A small image classifier, trained from scratch.
Model: 6.15M parameters, 24-pixel images, arch vgg, norm batchnorm, activation celu, depths [4, 4, 4], widths [96, 192, 384].
Training: muon at rate 0.0073, 36300 steps, batches of 256, held-out accuracy 100%.
Data: trained on drawn branching plants, 64.1 epochs.
Rows from block 7 of a small image classifier, named by matrix and row number. Each number is 128 + 24 x the weight over its row's rms, rounded and kept within 0 to 255. All counts start at 0. After the name is the row's rms in percent of the matrix's.
After each channel's rows are labels from the 100 images, of 14848, where the channel reaches its highest value: "patch colour" is the nearest of a few named colours to the mean colour under the peak. Only what is clearly more common there than usual is listed. The data: drawn branching plants. In brackets: how many of the 100.
# conv: 3x3 conv (model.blocks.7.conv.weight, 192x192x3x3, each kernel summed), inputs 96-143

conv.136 081 [119 128 119 149  97 111 122 108 118 117 140 212  88 134 109 121 124 101 168 138 174 130 134 128 135 134 102 133 108 225 122 176 117 126 121 154 204 132 152 117 114 108 128 113 202 133 124 174]
patch colour: grey (63)

conv.34 085 [ 91 159  84 116 109 168 131 138 119 101 143 102 121 136 127  85 127 125 100 102 136 144 134 114  97 156 123 145 120 143 136 164 139 101  97 120 124 100  87 115 135 127 143 115  90 116 132 116]
patch colour: pink (43)

conv.5 077 [105 150 137 108 144 145 118 113 165 110 171 143 128 124 157 145 125 126 114 137 136  70 117  61 128 102 149  87 112 141 131 117  91 150 169 120 128 153 164 130 137 124 140 163 106 108 107 118]
patch colour: brown (56)

conv.25 090 [128 114 111 122  95 119 113 140 132 127 111 148 110 140 169 124 132 110 200 139 145  99 118 110 124 109 142 133 162 128 136  99 143 121 126 152 149  90 130 115 146 107 114 110 161 126 108 184]
patch colour: white (35)

conv.10 097 [ 91  70 170 122  88 169 111 119 121 155 159 147 195 128 134 116 117 114  67 171 112 184 121  96 133 117 106  97 132 125 123 105 126 152 155 113 113 124 138 102 103 156 137 149 139 131 106 130]
patch colour: pink (37)

conv.185 106 [ 81 164 136 110  85 140 132 121  57 139 139 115 156 125 141 112 145 109 192 139 148 140 154  99  95 158 130 113 122 129 128 116 178 103 114 152 142  86 124 117 125 132 128 119 120 138 126 116]
patch colour: pink (37)

conv.75 066 [145 145 148 119 104 125  95 123  99 135 115 160 115 126 105 151 156 146 140 128 141 138 145 131 134 168 116  99 121  93 153  84 161 181 119 134 114  94 110 107  95 130 126 148 154  92 160 136]
patch colour: brown (52)

conv.58 093 [164 128 134 162 140 135 128 158 110 109 124 103 168 124 181 161 138  93 101 129 134  98 121 107 143 135 129 166 149 124 127 115 122 111 144 114 119 137 105 163 139 113 212 111 102 130 156 138]
patch colour: grey (78)

conv.110 118 [138 111 120 139 114  82 122 136 110 128 124 189 124 118 106  96 105  90 169 137 144 107 112 102 122 138 138 157 124 221 117 177  99 131 103 129 185 133 145 112 106 134 131 127 190 116 137 158]
patch colour: green (34)

conv.76 126 [ 97 120 105 120 122 135 112 120 131 125 118  88 135 123 149  95 133 120 205 133 114 140  98 163 105 112 135 133 143  88 119 130  89 128 104 144 157 106 154 146 122 117 134 113  91 116 111 127]
patch colour: brown (66)

conv.104 089 [131 107 102 133 127 112 100 112 169 142 158 117 151 125 139 125 134 184  93 126 128 137 109  88 118 136 128 134 126 138 144 128 108 130 115 146  85  85 119 131 133 142 155 193 111 124 113 123]
patch colour: grey (65)

conv.26 088 [120  94 127 108 128 107 138 139  99 133 181 136  84 132  79 105 116 133  97 149 127  76 130 137 155 120 113  83 107 121 123  91 103 134 194 123 136 138 119 125 122  91  96 151  98 108 123 121]
patch colour: grey (79)

conv.113 116 [143 162 115 102 136  85 137 139 121 135 141 105 134 128  86 145 131 103 106 129 122  89 122 144 161 109 120 132 115  82 125 114  80 110 164 138 134 103 162 133 130 114 132 129 122 130 117 106]
patch colour: brown (47)

conv.106 125 [ 94  87  93 139 151 130 144 118 116 103 116 131  86 120 209  91 135  89  93 140 132 168 121 128 144 114  95 123 170 113 121 106 124 119 101 177 123 114 124 136 114 147 144 156 130 137 159 122]
patch colour: grey (74)

conv.177 146 [104 151 142 103 133 112 137 122 121 119 103 115 116 147 133 155 101 137  96 120 121  98 131  82 141 129 151 121 142 177 161 133 134 184 152 106 106 127 101 110 139 141 135 142 119  68 129 115]
patch colour: brown (51)

conv.9 115 [103 132 175 143 141 136 105 118 113 106 124 125  53 113 107  91 131 125 164 129 118  79 112 120 142 122 126 128 129 103 111 148 115 126 115 139 122 112 136 113 118 139 112 109  99 112  99 110]
patch colour: grey (87)

conv.131 112 [122  78 153 110 108 135 150 134 128 108 130 115 133 125 122 107 141 132  73 131 140 141 124  94 133 126 113 150 125 153 124 170 141 126 111  99  94 116  95 134 133 145 114 207  96 140 141 111]
patch colour: grey (70)

conv.134 070 [139 143 118 117 109 140 170 164 100 126 109 122 104 142 106 177 129 115 126 126 136 137 184 144 119 174 112 153 121 154 125 124 121 143 141  93 119 158  85  94 138 150  97 109 113 157 180 132]
patch colour: pink (43)

conv.155 071 [148 163 130 138 118 129 130 123 145 146 121 118 222 130 128 152 124 121 102 134 115 163 125  95 131 111 143 159 149 130 125 106 115 135 139 104 102  69  91 100 124 122 178 110  93  99 116 112]
patch colour: grey (75)

conv.141 103 [124  56 109 130 162  91 135 143 102 163 148 105 186 127 152 138  93 134 166 173 124 164 127 172 141 145 118 133 126 120 123 119 144 140  81 170 144 113  98 138 133 168 128 126 117 116 126 101]
patch colour: pink (33); white (28)

conv.80 085 [103 123 163 149 113 147 131 117  73 120 111 108 157 174 167 111 134  66 164 128 135  98  85 126 124  90 141 129 153  79 156 114 103 143 130 110 142 100 100  89 147 115 100 115  77 107 130 180]
patch colour: brown (47)

conv.77 093 [110  91 147 120 135 105 132 127 106 120 137 118  78 136 121 113 129 145 150 119 122 136 110 178 154 137 157 140 158 124 125 144 134 138  96 184 141 127 153 187 124 114 135 125 114 103 132 116]
patch colour: grey (75)

conv.41 088 [163 118 129 124 118  70 140 117 163 147 112 148 121 112 106  92 150 130 125 144 125 112 120 130 149 127 115 136 163 129 100 100 142 137 148 125 138  95 119 128 124 134 111 156 112 120 167 117]
patch colour: grey (76)

conv.143 086 [131 118 155  97  73 126 112 125 136 112 168 114 129 118 139 121 124 142 120 148 124 107 124  84 139 116 141 101 118 128 128 146 115 152 113 133 103 136 100 104 121 127 146 114 158  97 144 122]
patch colour: grey (74)

conv.187 105 [128  69 100 133 122  74 118 113 106 127 117 143 103 128 150  98 131  94 119 124 136 118 111  86 109 134 157 129 191 133 125 100 151 147  78 106 157  72  89 144 112 132 161 132  95 132 112 161]
patch colour: pink (34)

conv.60 117 [169 108 138 173 155  86 162 151 129 124 125 108 127 131 102 158 124  92 122 112 113 119 124 134 136 117 102 141 144 111 130 127  84 133 149 138 115 158 111 152 122 101 140 159 114 144 172 110]
patch colour: pink (39)

conv.28 080 [111 161 172  96  92 104 147 143  95 118 115 106 111 171 126 109 107 146 109 161 128 162 150 105 129 123  92 165 138 134 177 134 117 121 143 114 121 118 105 144 134 100 142 125 105 156 133 135]
patch colour: brown (47)

conv.29 105 [166 154 161  99  89 148 117 110 107  98 137 135  82 108 131 164 114  82 105 114 155 112 144  82 145 157 132 146 100 161 121 128 182 111 141 118 134 105 144  89 120 129 159  95 119 177 120 109]
patch colour: brown (49)

conv.101 102 [164 121 114 124 148 102 123 169 170 114 121 153 155 123 136 114 110 181 142 121 166 119 157 162  91 135 170 142 119  76 132 143 108 119  92 147 128 130 121 133 110 135 121 196 127 155  95 122]
patch colour: grey (61)

conv.160 066 [103 114 209 112 102 130 131 151 104 140 122 157 114 147 123 145  98  54 112 116 126 153 124 158 138 104 100 158 108 155 167 141 117 156 102 113 120 119 129 100 162 150 120 122 117 113 123 127]
patch colour: brown (49)

conv.87 092 [ 85 141 132 121 137 145 127 117 137  94 131 106  77 118 107 134 162 138  96 130 128 103 134 142 179 129  92 131 151  96 120 119  91 135 121 117 135 106  83 106 111 105  77 149 101 137 133 117]
patch colour: grey (61)

conv.184 101 [ 98 183 119 106 105 113 141 134 156 104 148 130 109 127 134 124  77 139 140 130 112  58 137 156 143 110 130 129 147  97 123 126 126 142 114 145 152  93 118 134 139 110  97 154 115 160 126 123]
patch colour: brown (61)

conv.140 104 [107 117 132 117  93 142 114 118 144 132 154 108 137 127 118 132 119 104 104 157 135 128 114  80 179 105 125 110  88 112 127  98 140 176 141 112 148 104 118  98 132 120 145 111 118 164 129 119]
patch colour: white (33)

conv.169 087 [145 196  93 139 134 163 127 143 138 160 135 131 149 118 192  90 162 137 131 132 141 102 159 131 126 156 131 145 144 112 115 126 123 123 143 119 140 135 116 121 108 138 169 155 148 132 146 124]
patch colour: grey (78)

conv.44 074 [152 129 162 136  67 145 155 106  94 160 132 151 116 114 117 106 121 136 203 133 145 123 126 115 161 141 115 115 158 141 133 138 110 131 117 141 194  72  97  98 138 136 122 157 151  82 133 145]
patch colour: brown (47)

conv.117 106 [ 85 132 149 149 125 143 123 114 165 104 134 135 101 126 110  76 189 132 125 157 125  81 127 147 163 132  88  87  55 100 120 107 111 158 146 140 121 129  91 106 134 110 140 130 112  99 116 124]
patch colour: pink (32)

conv.125 084 [164 173 107 164 135 118 149 132 160 136 121 123  86 126 116  88 154 168  93 135 117  95 149 137  94 129 139 118 132 161 131 124 110 113 174 123 113 178 113 104 117 133 163 175 102 117 156 109]
patch colour: grey (74)

conv.20 095 [ 95 205 158 152 110 112 108 117 131 127 153 131 111 136 154 166 135 137 117 143 101  96 116  96  87 101 167 127 125 141 131 159 135 120 105 119 144 125 129 119 122 118 132 155 142 100 116 122]
patch colour: grey (60)

conv.165 085 [135 175 105 130 117 119 132 125 133 150 129 228  99 123 119 115 116  90 134 129 145  92 141 106 124 131 147 136 144 186 140 161 119 141 119 138 175 145 133 100 119 132 125 137 211 120 133 154]
patch colour: green (50)

conv.74 143 [120  93 106 146 111 125 136 114 121 109 124 117  85 121 123 110 124 102 114 121 125 138 129 146 157 118 123 145 132  99 126 118 111 114  68 166 128 100 128 153 121 124 128 132 123 116 137 117]
patch colour: white (36)

conv.67 110 [111 146 122  74 132 136  96  90 123 138 115 100 112 117 112 122 138 157  85 109 119 130 108 104 128 141 148 158 142 194 121 138 178 137  84  80 141 109  90  91 132 127 132 175  94 182 106 119]
patch colour: grey (66)

conv.24 067 [119  93 111 103 115 101  84 113 129 135 121 143  96 135 121 127 115 166 155 145 147 122 212 136 110 157 131 134 137 167 157 111 166 110 109 132 126 105  98 120 105 147 150  72 120 141 142 127]
patch colour: pink (57)

conv.47 071 [115 109 167 145 125 128 153 162 114 120  94 137 165 160 102 139 115 103 141 128 144 114 122 125 146 170 103 128  94 107 146 107 142 187 108 127  84 156  98 100 133 135 140 121 126  98 156  93]
patch colour: brown (52); black (25)

conv.6 099 [112 142 120 148 120 144 128 112 144 110 146 106 122 119 173 152 132 112  87 114 120 129 125 148 124 102  80 154 136 113 124  91 100 117 119 114 128 126  90 100 113 119 114 107 121  97 153 118]
patch colour: pink (38)

conv.49 095 [139 114  99 133 125 133 110 117 139 173 126 122 146 124 110 119 128 142 117 226 121 130 132 134 124 124 133 131 140 111 122 101 144 155 103 127 101 155 128 131 137 224 139 108 141 105 114 125]
patch colour: pink (31)

conv.149 088 [104 150 103 126  99 108 109 104 177 121 145 127 180 132 129  95 105  98 135 164 149  96 122 118 121 112 113 121 125 174 127 114 104 119 113  93 140 120 135 132 136 160 118 156  99 167 137 128]
patch colour: pink (36)

conv.97 160 [109 152 173 148 128 124 134 118 118 138 119 104 124 117  72 153 119 108 211 119 121 139 129 149 148 121 127 132 106  95 117 111 127 120 121 152 130 143 155 137 112 127 104 113 113 124 133 100]
patch colour: grey (61)

conv.130 097 [160 123 121 124 141  94  91 103  88 109 103 107 138 132 128 132  88 122 141 102 115 127 122 123  66 104 127 149 156  83 137 144 120 109 111 109 135 146 152 172 120 116  95 177 117 140 131 119]
patch colour: brown (53)

conv.72 109 [156 119 171 138 127 170 117 132  71 139 114  90 142 117 164 140 156  84 121 130 107 119 113  83 170 115  99 123 167 111 124 103 135 127 168 134 105 120 128 118 116 122 128  92  96 169 127 109]
patch colour: pink (33); cyan (31)

conv.81 085 [130 135 137 116 130 110 136 120 145 153 129 236  98 129 133 109 118 111 163 116 141 117 152 126 109 132 135 113 115 219 136 186 119 118 103 134 165 142 164 112 112 134 121 119 211 124 115 133]
patch colour: green (78)

conv.176 127 [115 150 126 109 118 129 136 106 105 133 130 132 121 130 142 145  78  99  94 139 110 141 142  68  86 116  98 171 170 167 116 130 141 150 106  89 139 135  95 104 101 161 127 134  96 148 126 128]
patch colour: pink (35)

conv.64 101 [124 127 124 117 117 115 112 119 127 136 125 228 110 123 100  80 124 125 131 135 162 114 157 121 160 128 128 106  74 177 130 154 133 119  90 134 121 141 174 112 122 147 111 136 198 141 100 119]
patch colour: green (82)

conv.127 069 [149 143 199 128  88 114 152 121 112 152  78 137 148 182 131 102 125  94 159 124 126 110 110 127  98 100 126 110  96 135 142 120 126 144 107 116 145 109 117  85 122  95 120 126 135  98 173 135]
patch colour: brown (47)

conv.158 090 [130  74  81 142 116 128 123 131 138 105 119 131  42 128 130 129 138 150 144 124 131 127 136 165  94 136 151 169 125 125 142 113 122 119 134 153 112 145 145 133 135 136  97 150 129 150 115 124]
patch colour: grey (76)

conv.137 065 [ 79 135 164 130 118 110 148 126 122 150 110 139 107 142 122 110 122 128  95 119 153  75 139 124  82 156 118 100 126 109 108 151  96 210 117 111  91 165  95 149 132 133  84 134 120 104 140  89]
patch colour: brown (47); black (26)

conv.114 115 [116  82 142 132 124 116 135 120  94 126 133  96  64 139 182 112  67  95 118 137 116 130 111 122 116 121 112 118 110  92 141 123 141 133 177 103 115 122 138 114 121 153 145 142 109  98 130 117]
patch colour: pink (35); white (27)

conv.168 096 [121 125  93 118 129 139 138 131  79 128 112 128 167 136 141 119 132 115 140 108 112  78 127 140  95 156 145  80 129 127 139 144 107 182 129 123 119 109 114 135 140 139 118 127 110  44 142 111]
patch colour: brown (55); black (27)

conv.90 087 [147 109  89 150 150 114 139 120 114 132 126 114 199 109 180 162 111  98 116 121 128 149 126 115 129 119 112 194 152 117 115 130 125 116 196 134  94 156 128 133 123 125 130 150  99 138 176 122]
patch colour: grey (82)

conv.23 086 [106 149 135 116  79 126 149 118 127 117 167 120 101 150 156 123 103 120 103 107 130 107 129 110  92 148 159 109 124 122 169 126  53 148 137 115 145 133 115 113 134  58 152 157 130  86 143 123]
patch colour: brown (56)

conv.53 088 [145 135  87 134  89 145 113 140 135 134 122 145  99 139 102 126  86  99 206 131 123 164 104 127 131 124 137 128 160 100 117 128 122 115 163 122 176 104  83  72 136 131 136 149 157 129 126 152]
patch colour: white (33)

conv.147 075 [132 131 117 169 128 137 126 150 165 153 148  93 127 121 176 147 168 114 150 118 108 152 132  88 128 123 134 163 146 111 122 134  98 118 142 183 112 106 175  94 151 125 191 153 148  87 119 125]
patch colour: pink (69)

conv.4 112 [116 142  75 132 129 118 134 160 138 125 127 125 147 125  93  92 126 172 134 113 141 170 138 152 124 143 143 117 132  94 142 131 151 139  99 125 133 118 154 123 131 128 139 162 138  93 117 130]
patch colour: grey (71)

conv.66 077 [144 134  89 120 132 154 115  93 111 113 140 117 117 103 144 120 132 115 106 111 129 148 109 116 163 135 166 133 140  79 124 145 159 148 149 111 137  91 130  99 120 126 177  92 115 158 122 111]
patch colour: white (28)

conv.91 090 [114  80 202 123 138 170 169 102 133 111 110  98 181 123 164 112 150  98  95 130 122 106 136  96 148 124 110 133 108  99 116 144 136  89  90 146  99 110 129  87 125 114 138 136 146 145 174 132]
patch colour: grey (82)

conv.92 112 [109 121 149 140 105 116 130 147 145 130 123 137 134 164 141 143 124  74 133 114 130 168 116 162 164 121 123 140 128 102 168 119  99 157 110 134 134 121 122 132 178 143 112 122 138 143 148 138]
patch colour: brown (51)

conv.84 123 [103 146 112 125 106 113 107 128 119 133 107 206 110 113 149 162 146 115 122 119 132 113 134 101 143 133 124 146 135 213 119 158 121 128  93 142 170 131  86 102 128 118 131 136 179 131 140 126]
patch colour: grey (65)

conv.30 105 [ 92 118  94 155 147 129 134 110  93 152 127 114 103 122 208  79 155 114 100 106 137 133 113 104 148 135 130 150 169 134 126  81 146 126  82 161 129 129 117 132 130 122 230 154 127 117 121 123]
patch colour: pink (39); white (27)

conv.95 091 [200 149 120 120 139 108 131 137 153 138 109 132 121 119 114 141 127 109 149 136 117 145 142  85 107 118 127 170  92 192 112 131 178 109 116 102 139 124 131  93 115 134 118 154 134 189 137 140]
patch colour: brown (52)

conv.150 069 [114 169 186 102 113 120 130 131 110 118 109 122 145 144 153 131 112 105 108 120 142 129  89 123 152 129  88 164 123 119 151  99  89 137 125 122 127 139 104 113 194 131  85 148 105 124 154 147]
patch colour: brown (54)

conv.79 097 [118 181 129 116 103 117  87 138 150 115 104 115 110 111 152 148 145 134  98 124 106  64 104  70 113  79 104 182 118 112 114 134 110 120 124  97 135 132 133  89 124 149 122 145 123 158 125 137]
patch colour: pink (52)

conv.121 150 [119 108 105 116 111 118 143 129 187 140 162 108 126 123 149 102 118 175 115 137 133 145 130 126 115 126 168 114 119  39 124 123 138 126 118 109 134 128 134 112 116 132 100 164  98 123 116 133]
patch colour: grey (63)

conv.181 105 [102 106 125  96 131 148 112 120 127 123 159 132 112 107 111  93 112 125 137 130 130 113 134  82 170 141  83 132  53 149 105 129 177 142 154 127 137 136  57  96 120 109 145 104 118 185 109 151]
patch colour: white (37)

conv.98 076 [109  93 180 141 118 139 127 104  98 116 144 138 107 126 106 127 111 139 145 141 165  99 151 129 150 193 118 120 109 172 139 107 106 142 124 120 121  97 113 142 160 117 120 115 150 128 129 118]
patch colour: brown (49)

conv.17 111 [144  81  76 118 131 130 129 155 123 148 118 127 146 134 138 110 115 120 137 131 123 188 139 130  70 148 121 116 141 103 137  98 143 154 143 106  49 119 146 151 119 153 113 103  78 112 154 106]
patch colour: pink (42)

conv.108 089 [131 164  80 159  74 121 118 108 163 143 136 163  82 126 150  87 180 126 149 139 137  53 139 105 121 137 140 124 160 128 116 115 181 123 196 145  95 153  86 102 129 125 171 129 112 161 163 129]
patch colour: grey (78)

conv.124 096 [103 159 125 115 130 135 124 102 161 154 106  89 135 106 111 160 128 121 141 120 105 159 127 131 131 140 149 181 114 165 103 132 119 103  90 175 166 125  81 100 132 129 152 127 115 125 139 114]
patch colour: pink (41); white (30)

conv.37 074 [168 175 133 136 131 113 104 134 119 127 122 127  96 143  75 184 126  98 154 128 117 165 142 156 153  95 120 113 153 138 124 113 125 137 193 118 127 117 114 122 125 136 126 145 119 147 148 121]
patch colour: cyan (43)

conv.148 088 [207 151 115 126 106 121 120 142 201 151 144 114 120 121 159 147 130 139 119 163 109 132 115 125 148 127 142 126 102  93 135 137 103 162 180 141 159 148 127  93 142 142 151 137 134 136 151 114]
patch colour: pink (41)

conv.32 081 [124 100 134 125  87  97 158 117 120 154 166 123 107 115 145 113 134 129 115 168 116 122 132 107 144 122 108 136 117 126 117 121 100 162 140 142 124 122  77  84 112 166 124 153 114 139 111 125]
patch colour: white (38)

conv.73 094 [132 174 117 129 110 106 141 115 111 143 127 112  81 125 105 127 137 149 149 127 133  60 114 141 131 147 138 138  80 123 121 101  99 151 157 126 145  85 149 160 127 136 153 125 105 123 117 107]
patch colour: pink (32)

conv.180 100 [164 128  95 145 116 154 130 166 157 144 129 106 177 120 135 111 164 126 106 134 126 114 123  86 192 119 134 128  85 114 123 133 156 130 170 127 128 174 128 121 140 133  92 145 104 145 130 122]
patch colour: pink (34); cyan (30)

conv.48 078 [143 105 134 123 126 123 120 112 127 180 205 147  93 127 117 138 112 136 107 166 126 148 115 106 144 120 128 168 128 113 132 102 113 143 107 168 133 126 127 122 124 125 142 103 138 104 114 116]
patch colour: grey (62)

conv.112 069 [110  96  97 129 101 116 163  97  97 130 118 114 100 132 132 139  95 112 114 125 140 104 150  88 144 161 157  76 161 103 152 125 140 163 110 120 117 113 119 138 156 126 142 114 119  95 131 115]
patch colour: pink (31)

conv.151 063 [161 143 122 147 119 143 154 130 104 152 105  88  95 136 137  97 155 115 157 144 113 109 126 125 117 119 142  99 135 113 127 130 113 135  98 115  91 135 124 143 102 133 109 164  86 121 127 141]
patch colour: grey (67)

conv.109 163 [119 175 120 143 162 106 121 114 124 117 117 113  92 115 123 124 110 122 211 126 123 139 111 183 103 126  99 138 140  98 118 107 111 130 177 142 132  82 134 169 109 125  90 136  98 105 134 107]
patch colour: cyan (28); white (27)